config.yaml
model: "multi-label image tagger"
image_size: 48
color_jitter: 0.1
arch: "convnext"
isotropic: false
mlp_ratio: 4
inner_norm: false
patch_size: [2, 2]
kernel_size: 7
residual_init: "zero_last"
muon_scale: "original"
lr: 0.014
adamw_lr_other_params: 0.00072
steps: 12300
lr_schedule: "cosine"
Rows from block 6 of a small multi-label image tagger, named by matrix and row number. Rows with one number belong to one neuron. Each number is 200 + 40 x the weight over its row's rms, rounded and kept within 0 to 999. All counts start at 0.
After each neuron's rows are labels from the 100 images, of 14848, where the neuron reaches its highest value: "top examples" is what is common among them. Only what is clearly more common there than usual is listed. The data: short English words printed on busy colour backdrops.
# fc1: MLP up (model.blocks.6.mlp.fc1.weight, 768x192), inputs 64-127
# fc2: MLP down (model.blocks.6.mlp.fc2.weight, 192x768, transposed), outputs 64-127

fc1.242,211,192,239,258,168,207,236,99,239,245,194,219,176,185,204,223,182,96,210,219,165,182,218,229,164,162,198,226,224,188,212,213,172,152,218,222,231,168,261,113,174,226,229,280,200,208,199,130,204,190,165,348,212,153,180,168,271,185,160,198,273,214,321,210
fc2.242,215,218,87,166,195,218,188,144,234,183,228,167,212,184,223,181,221,280,186,198,208,157,194,292,231,238,257,211,219,215,176,265,132,258,170,205,291,274,230,138,234,158,172,206,232,176,224,217,198,166,208,231,195,135,205,267,231,227,241,239,134,190,189,161
top examples: serif; the letter g

fc1.207,219,134,267,222,170,202,214,184,249,161,179,209,192,172,121,197,199,121,157,166,213,180,164,166,157,187,189,170,197,185,213,168,131,146,166,191,152,109,244,184,207,193,181,175,216,195,277,188,257,245,192,248,170,176,191,193,159,195,215,187,185,252,196,112
fc2.207,104,217,271,219,206,314,192,180,166,234,254,166,168,236,235,202,196,252,144,217,226,174,219,263,160,155,190,257,185,248,156,242,215,196,203,193,179,201,265,132,119,135,185,230,231,213,222,195,217,175,177,172,141,163,157,247,166,273,243,187,158,235,122,192
top examples: the letter e

fc1.526,231,156,195,189,232,170,303,225,165,247,196,201,206,177,144,160,246,234,167,192,180,176,178,214,167,296,196,199,254,211,121,121,224,171,155,194,248,255,262,185,213,237,221,184,134,248,238,153,106,229,111,167,140,185,173,234,243,252,182,233,185,201,272,206
fc2.526,232,206,177,182,190,170,129,164,199,212,173,188,170,209,170,212,183,156,238,175,232,215,180,162,172,240,157,194,206,185,179,232,166,186,186,153,183,240,302,182,256,171,220,190,125,167,148,234,218,119,201,211,218,179,203,124,124,176,210,192,226,252,202,260
top examples: serif; the letter h

fc1.756,199,206,155,205,174,218,239,183,150,208,144,199,246,183,187,194,307,157,150,181,222,196,209,241,120,199,176,157,220,172,216,183,206,191,184,283,180,176,181,185,154,161,173,246,193,215,158,203,80,218,237,147,204,166,203,181,170,225,219,236,225,226,213,174
fc2.756,219,260,161,277,203,194,207,192,154,223,186,245,126,240,269,134,143,267,126,183,180,225,219,199,143,229,196,121,185,233,207,213,167,250,195,270,160,140,213,181,155,280,131,218,249,154,210,224,240,212,170,117,236,232,192,230,144,162,170,161,198,208,218,260
top examples: the letter e; italic; serif

fc1.689,222,200,150,185,204,197,264,170,239,220,160,181,189,185,211,162,186,248,172,218,185,224,234,230,156,180,233,238,295,243,201,209,151,155,166,252,183,204,216,169,155,181,252,202,213,256,137,217,175,242,143,189,186,158,179,196,165,210,179,183,241,412,226,230
fc2.689,173,170,171,267,214,189,147,169,216,171,223,210,159,299,185,207,216,181,239,208,140,201,156,212,195,174,224,223,173,177,201,180,229,118,265,229,223,156,215,172,201,246,178,228,184,247,214,217,147,263,275,233,149,281,256,192,236,172,246,236,252,189,194,191
top examples: bold; blue ink

fc1.0,266,217,343,133,220,96,226,133,167,232,206,230,252,137,192,251,157,192,231,151,192,189,153,196,241,196,170,273,253,217,149,213,164,240,207,166,193,183,214,204,157,195,230,175,253,136,217,200,199,178,192,256,226,213,245,196,176,240,261,182,241,182,207,206
fc2.0,183,184,211,157,207,149,184,209,265,192,188,170,218,91,233,233,213,221,176,216,129,180,205,242,222,203,296,196,193,229,183,228,209,235,181,233,171,113,196,187,207,293,221,199,224,180,156,210,254,160,237,179,146,229,153,247,199,233,264,195,211,154,200,231
top examples: serif

fc1.355,224,176,174,308,149,187,124,200,241,150,221,178,170,230,168,204,211,228,176,175,175,189,130,184,196,262,205,155,277,136,208,210,236,166,203,178,248,209,150,108,193,122,218,230,180,298,186,181,223,234,211,192,180,197,267,137,263,236,187,179,130,242,213,134
fc2.355,134,220,176,166,243,185,206,108,180,158,211,223,207,181,170,191,172,250,159,128,147,136,190,203,190,142,179,215,200,199,191,280,193,254,245,97,236,197,240,246,153,221,169,206,191,292,226,280,155,185,230,159,254,177,150,168,219,242,140,183,208,182,218,177
top examples: bold; small letters; the letter t

fc1.311,212,176,148,172,202,150,199,139,178,242,210,153,220,198,198,203,325,185,212,232,209,150,236,245,148,244,181,181,206,283,250,180,212,204,209,189,164,181,181,201,239,229,215,159,130,160,240,185,227,247,122,259,186,136,206,161,203,182,218,177,139,208,193,155
fc2.311,217,260,221,134,232,204,122,176,193,188,245,144,205,266,310,194,250,213,180,152,169,202,230,240,249,194,231,160,257,204,198,250,218,204,137,235,171,119,220,202,236,198,210,219,212,156,178,189,236,223,171,253,176,194,159,171,226,232,183,230,232,229,136,226
top examples: the letter e; first letter capital

fc1.429,182,225,195,218,262,173,188,222,149,176,230,234,293,225,195,199,105,149,204,220,165,228,207,170,264,165,313,122,202,176,160,173,126,205,221,188,148,140,244,182,173,207,217,214,205,137,229,172,180,126,183,195,148,178,194,214,216,121,166,122,156,188,188,272
fc2.429,265,178,183,239,146,221,142,165,262,173,177,242,231,190,203,239,227,265,191,185,239,149,109,218,162,249,146,180,144,243,160,193,164,209,129,211,106,251,206,279,215,137,200,221,217,228,231,102,151,244,190,189,170,190,201,159,191,293,197,175,190,124,228,249
top examples: the letter u; the letter j; the letter m

fc1.398,231,196,184,160,186,145,155,214,175,176,193,220,245,209,169,102,174,201,238,201,186,230,239,185,264,174,203,275,257,214,210,134,249,268,143,202,221,228,188,233,246,213,203,153,134,164,164,153,165,207,130,144,173,230,138,234,181,268,187,185,185,217,176,203
fc2.398,136,217,241,155,160,184,258,139,212,222,217,190,271,160,220,224,187,233,175,179,131,236,117,216,213,124,258,180,173,170,240,212,183,255,207,193,227,197,227,222,246,206,273,172,134,171,180,196,232,232,158,111,257,246,275,142,241,232,150,203,179,222,188,210
top examples: italic; serif; the letter r; the letter m

fc1.293,220,168,164,237,180,243,186,198,162,184,184,205,245,220,193,83,197,196,239,234,197,263,228,163,209,110,210,166,188,200,262,186,197,247,146,229,217,180,215,181,193,200,257,212,254,238,185,194,158,132,214,93,191,173,113,199,215,202,247,177,209,177,255,242
fc2.293,217,229,155,242,199,150,201,164,232,229,185,259,207,188,130,256,189,119,198,256,182,168,194,224,236,206,210,176,229,198,200,170,280,222,269,261,205,171,158,184,174,199,214,165,252,166,205,153,183,209,280,246,289,206,109,205,149,170,230,201,118,278,149,269
top examples: italic; the letter r; monospaced

fc1.751,185,186,213,220,272,208,240,148,214,228,120,170,265,222,138,153,165,185,191,228,255,229,231,170,242,257,320,118,187,197,210,160,160,184,176,201,211,214,99,175,235,176,165,166,196,149,124,273,264,216,227,158,233,218,159,233,158,136,112,239,165,189,184,234
fc2.751,183,179,171,214,216,272,259,270,213,225,186,144,187,177,220,238,216,155,176,138,172,205,146,182,145,230,194,298,235,214,251,149,211,200,217,252,246,178,188,164,241,248,152,273,176,215,228,231,218,251,177,195,203,248,208,187,154,192,227,146,192,127,200,191
top examples: the letter h

fc1.73,235,210,260,283,174,175,230,228,178,194,214,234,209,181,198,178,135,252,265,187,165,242,167,203,211,242,207,176,239,210,175,207,281,150,199,235,264,183,181,252,115,207,184,233,240,241,208,123,219,153,176,136,133,218,141,238,113,255,279,169,189,199,211,155
fc2.73,141,185,152,178,173,164,221,228,166,226,177,162,240,137,144,196,213,160,142,187,234,251,216,173,237,206,163,186,148,166,309,238,211,213,256,157,140,232,144,170,306,262,172,218,171,148,181,165,247,127,251,254,227,192,209,197,137,200,176,187,197,287,230,145
top examples: serif; capitals; the letter n

fc1.86,318,178,219,171,156,209,142,209,229,229,208,189,176,136,196,185,171,211,127,206,170,277,173,224,187,160,207,237,192,220,187,92,154,154,162,241,208,217,230,190,214,196,222,201,184,247,166,234,156,182,128,193,227,179,215,215,216,186,233,173,195,168,283,186
fc2.86,251,222,213,266,181,241,221,172,134,217,254,189,259,225,257,199,205,246,235,188,169,154,248,207,155,125,142,244,211,228,163,224,186,145,207,154,212,164,223,227,158,184,244,210,186,238,206,171,169,216,248,194,227,260,181,244,192,193,244,196,128,186,194,219
top examples: italic

fc1.405,263,221,152,211,252,188,151,244,129,203,237,201,229,141,181,245,181,302,210,217,163,252,219,196,176,194,195,172,276,330,206,217,167,241,196,212,200,194,201,277,203,234,197,183,165,183,202,232,213,204,252,147,187,137,161,220,217,179,151,207,262,217,102,244
fc2.405,227,227,172,194,245,141,202,151,199,198,125,197,188,157,281,178,253,223,197,218,246,209,220,164,203,180,184,226,260,223,237,252,166,235,193,265,201,206,248,300,211,170,250,157,208,77,236,216,192,215,217,283,253,247,191,87,188,191,88,211,201,219,176,129
top examples: serif; green ink

fc1.303,183,170,209,141,244,180,172,240,217,185,232,245,242,212,186,163,230,195,154,138,212,121,148,141,147,256,238,133,198,180,220,202,185,177,133,152,155,231,326,168,152,173,156,201,214,162,290,199,215,184,185,152,188,205,199,192,169,291,197,203,171,235,191,240
fc2.303,227,201,203,203,153,175,151,140,280,214,185,217,250,242,195,142,191,238,134,236,122,183,159,209,228,289,174,235,99,136,192,116,223,124,167,135,189,197,233,204,252,257,179,225,175,164,230,154,241,221,130,239,241,179,233,191,156,199,216,197,268,152,242,207
top examples: the letter u; the letter s; the letter h

fc1.416,298,152,190,225,184,194,179,248,225,280,222,276,168,195,179,170,150,176,199,170,174,197,208,195,277,74,206,188,213,206,181,228,184,184,163,213,155,156,180,204,235,262,183,187,277,247,202,206,261,231,215,194,153,142,178,231,258,213,166,195,213,193,186,176
fc2.416,242,253,206,169,104,222,218,157,257,170,97,192,182,179,209,120,227,203,261,168,198,228,187,313,180,195,259,192,182,213,165,229,152,200,198,273,218,196,207,195,172,191,241,202,177,203,234,178,192,214,207,193,162,233,164,170,272,194,156,154,172,247,248,189
top examples: italic; small letters; the letter a; the letter g

fc1.129,254,192,189,226,127,202,173,225,276,248,191,175,204,162,188,141,208,238,185,191,235,250,215,153,161,198,197,209,250,235,231,87,96,205,191,186,188,205,195,147,220,173,206,193,211,265,165,198,239,224,222,198,197,155,234,132,181,218,247,128,177,149,197,174
fc2.129,220,139,143,165,138,166,232,184,132,196,232,200,228,184,241,227,238,251,251,214,234,250,270,229,201,201,193,139,197,168,194,137,193,161,192,189,127,194,208,221,245,87,217,228,185,228,203,186,137,281,227,202,258,239,164,187,225,212,164,178,143,188,201,212
top examples: italic; curved

fc1.113,222,192,206,287,171,188,224,243,220,204,233,167,201,196,191,278,207,184,159,204,197,158,195,289,183,130,216,200,207,269,143,177,174,191,222,170,149,244,171,143,216,184,191,170,158,122,155,195,284,262,235,260,230,210,278,208,213,189,149,153,228,197,161,104
fc2.113,236,163,184,295,298,182,127,253,148,171,194,169,258,245,155,176,201,140,270,261,178,239,251,158,218,218,222,193,229,262,208,205,240,152,215,247,219,224,165,180,210,247,133,163,163,248,211,216,102,223,268,196,223,130,147,182,132,237,192,127,171,155,188,211
top examples: the letter h; the letter t; the letter s

fc1.534,242,169,195,112,235,233,213,237,207,202,223,205,228,130,197,223,202,169,192,218,168,215,210,224,193,186,215,179,200,215,140,162,186,211,218,179,169,166,213,206,210,138,150,225,185,248,204,139,240,176,242,90,160,213,248,180,199,228,195,214,155,217,177,206
fc2.534,210,186,155,189,149,241,182,159,219,260,177,227,167,164,157,216,135,176,202,207,192,154,212,173,200,251,200,122,187,222,259,152,272,280,240,254,209,204,191,187,138,187,231,159,167,222,217,171,244,202,195,132,152,279,224,128,236,190,215,215,191,162,182,222
top examples: serif; bold; the letter l; case: capitals

fc1.333,203,225,212,224,209,266,169,160,182,128,207,171,218,246,196,252,133,265,217,187,284,192,207,224,261,178,154,195,193,182,208,224,134,147,174,196,176,204,207,201,222,146,164,280,237,167,240,191,192,152,166,209,160,221,226,182,208,210,150,137,154,206,198,229
fc2.333,187,188,226,220,141,177,218,283,188,211,201,123,171,191,218,209,239,221,260,127,217,201,227,145,145,191,290,162,159,193,174,114,213,175,132,204,215,165,197,195,145,232,239,149,174,211,246,142,170,143,170,177,242,230,121,222,119,119,236,267,219,235,175,219
top examples: italic; the letter p